{"crop_scale_min": 1, "hidden_act": "squared_relu", "kernel_size": 7, "loss": "binary_cross_entropy", "residual_init": "none", "lr_schedule": "linear"}
Rows from block 6 of a small image classifier, named by matrix and row number. Rows with one number belong to one neuron. Each number is 200 + 20 x the weight over its row's rms, rounded and kept within 0 to 999. All counts start at 0. After the name is the row's rms in percent of the matrix's.
After each neuron's rows are labels from the 100 images, of 14848, where the neuron reaches its highest value: "strongest on" is what is common among them. Only what is clearly more common there than usual is listed. The data: procedural textures in two colours, tilted and lit.
# fc1: MLP up (model.blocks.6.mlp.fc1.weight, 768x384), inputs 64-127
# fc2: MLP down (model.blocks.6.mlp.fc2.weight, 384x768, transposed), outputs 64-127

fc1.297,098,182,169,178,196,200,193,220,228,204,210,197,192,232,169,195,215,200,211,217,163,157,211,220,186,193,174,218,210,207,210,193,184,205,190,186,202,187,184,217,201,225,207,218,182,217,181,192,180,213,213,197,235,190,193,185,188,211,219,223,220,213,195,176,186
fc2.297,120,192,144,289,201,229,213,171,214,171,185,182,210,196,217,163,212,209,198,231,199,212,202,190,204,201,177,183,196,277,180,210,174,200,198,206,223,190,179,214,190,184,191,202,166,214,218,199,170,238,201,187,204,203,182,211,204,162,201,210,181,185,219,203,193
strongest on: green; pattern colour: green; black; ground colour: black

fc1.223,112,197,203,201,199,220,162,160,178,175,220,206,207,210,164,190,176,210,195,194,202,218,223,225,214,203,221,142,197,245,221,221,214,200,195,159,215,212,208,204,221,188,205,233,196,173,225,217,200,161,211,182,187,189,214,192,208,173,184,165,191,195,203,202,216
fc2.223,121,178,156,183,224,207,187,208,211,189,200,182,211,190,200,169,186,197,157,211,232,206,169,184,190,224,183,198,215,192,176,249,198,216,209,238,149,190,217,224,189,199,155,203,196,225,205,201,206,215,195,220,208,215,208,194,201,164,188,204,225,228,201,224,173
strongest on: brown; pattern colour: brown; red; ground colour: red

fc1.762,116,218,167,230,217,202,207,171,178,216,191,201,173,199,184,223,183,196,169,194,154,201,237,183,229,173,209,206,213,226,169,198,244,168,184,212,180,250,247,196,177,249,172,168,208,177,172,195,176,200,213,202,229,173,216,195,197,179,220,192,177,198,210,220,200
fc2.762,133,195,217,213,183,208,184,221,188,193,202,185,195,212,220,216,197,170,201,187,165,177,208,227,201,208,224,202,231,187,193,248,232,198,201,206,184,190,179,193,218,189,210,202,171,176,203,220,208,199,210,220,217,187,177,206,224,216,234,205,184,216,207,226,175
strongest on: brown; pattern colour: brown; purple; ground colour: purple

fc1.486,063,206,174,239,178,237,196,231,172,217,223,191,176,181,189,232,186,174,179,201,186,213,250,163,197,227,196,194,209,193,182,169,205,187,207,205,207,216,241,195,232,199,183,238,185,196,249,177,208,180,216,208,194,210,220,208,214,208,193,216,200,210,199,196,209
fc2.486,047,194,199,210,182,189,208,184,213,187,176,196,234,193,191,205,181,173,208,172,237,198,195,217,193,193,188,192,189,171,195,200,200,207,206,206,213,205,215,213,199,203,211,177,230,205,202,224,191,216,190,197,238,203,199,195,196,258,210,226,188,205,216,237,192
strongest on: brown; pattern colour: brown; yellow; rings

fc1.59,106,209,216,189,212,200,200,202,190,180,246,172,211,212,182,200,154,181,177,217,154,209,238,204,190,177,206,182,210,249,232,201,179,189,155,222,179,240,200,216,205,216,163,217,220,207,199,163,188,219,216,232,203,201,211,211,198,211,184,210,191,192,187,192,217
fc2.59,122,226,182,191,222,210,211,211,215,169,243,220,178,176,191,208,213,197,187,186,210,164,217,194,203,225,197,193,235,193,164,224,218,185,227,203,201,202,187,217,242,219,214,204,188,188,151,189,176,214,194,235,191,184,202,169,207,166,211,162,205,178,178,197,202
strongest on: orange; pattern colour: orange; ground colour: purple

fc1.617,084,215,205,227,166,196,190,196,208,200,185,176,214,188,181,207,200,163,185,174,198,196,204,218,207,206,169,178,187,217,192,196,213,178,201,216,204,207,226,170,181,162,185,237,190,191,201,218,200,210,205,196,227,207,212,222,148,196,212,201,188,208,167,202,208
fc2.617,071,187,182,212,174,233,208,204,212,183,211,209,176,175,160,189,197,200,178,214,232,203,225,244,210,192,205,165,209,182,184,160,186,187,177,193,183,215,209,215,210,199,178,206,204,212,192,225,215,205,208,174,163,197,247,226,205,176,197,155,213,185,227,242,211
strongest on: orange; pattern colour: orange; ground colour: white; pattern colour: grey

fc1.397,096,231,183,199,201,235,231,222,233,202,212,179,226,226,195,217,181,181,165,189,193,207,233,205,255,219,190,179,213,196,223,234,218,200,204,214,186,212,218,212,195,198,194,212,192,189,201,244,231,205,209,224,199,175,227,165,182,165,153,198,218,216,217,226,183
fc2.397,090,191,202,178,193,171,196,210,205,194,211,161,225,163,166,218,200,193,183,160,192,180,218,176,187,208,252,211,207,188,182,218,188,214,207,200,218,212,169,193,203,175,204,171,196,214,179,176,232,178,177,199,184,239,228,229,183,184,177,176,229,237,235,227,206
strongest on: brown; pattern colour: brown

fc1.603,099,207,224,236,211,197,160,218,188,219,179,208,186,184,213,235,201,172,196,222,194,192,198,177,205,185,201,202,201,207,197,187,207,181,170,210,199,202,200,183,188,184,185,180,213,169,213,179,180,195,217,200,189,196,195,179,201,186,177,254,189,216,201,212,200
fc2.603,132,240,190,188,198,195,208,200,186,202,198,221,206,207,222,202,213,184,211,224,184,183,219,213,219,188,187,191,212,197,204,191,227,187,218,205,175,230,202,209,204,226,211,189,178,190,192,175,204,222,206,222,219,183,193,186,188,186,192,192,203,130,189,199,225
strongest on: orange; pattern colour: orange; purple; ground colour: purple

fc1.183,110,218,210,197,217,217,160,190,221,202,219,176,207,189,209,206,187,197,178,208,160,201,203,185,193,212,188,200,192,234,172,195,206,218,183,210,192,194,190,216,213,234,198,205,177,220,199,207,231,207,214,223,221,220,197,206,200,215,232,179,247,181,170,189,203
fc2.183,111,202,168,171,207,189,167,190,235,183,218,175,207,178,234,203,234,210,204,196,196,189,192,229,216,205,231,177,203,182,176,191,200,204,242,200,191,181,168,224,187,178,201,168,216,211,179,182,196,195,220,253,198,225,237,178,212,212,225,193,206,217,208,183,197
strongest on: green; ground colour: green; brown; pattern colour: brown

fc1.349,098,215,203,217,220,226,157,194,180,227,168,184,196,191,212,186,223,166,209,220,188,196,191,225,206,227,199,197,186,218,165,184,249,211,217,196,231,195,160,183,187,173,206,206,210,200,227,220,173,171,208,195,207,218,180,197,223,198,196,221,156,226,181,211,230
fc2.349,091,199,211,188,227,189,217,178,212,229,207,201,207,210,198,191,222,203,190,212,207,203,160,229,232,179,180,221,190,180,256,191,231,229,202,198,186,240,210,203,190,187,173,237,190,213,190,212,212,205,193,217,186,231,222,183,188,198,167,213,230,169,200,186,210
strongest on: orange; pattern colour: orange; red; ground colour: red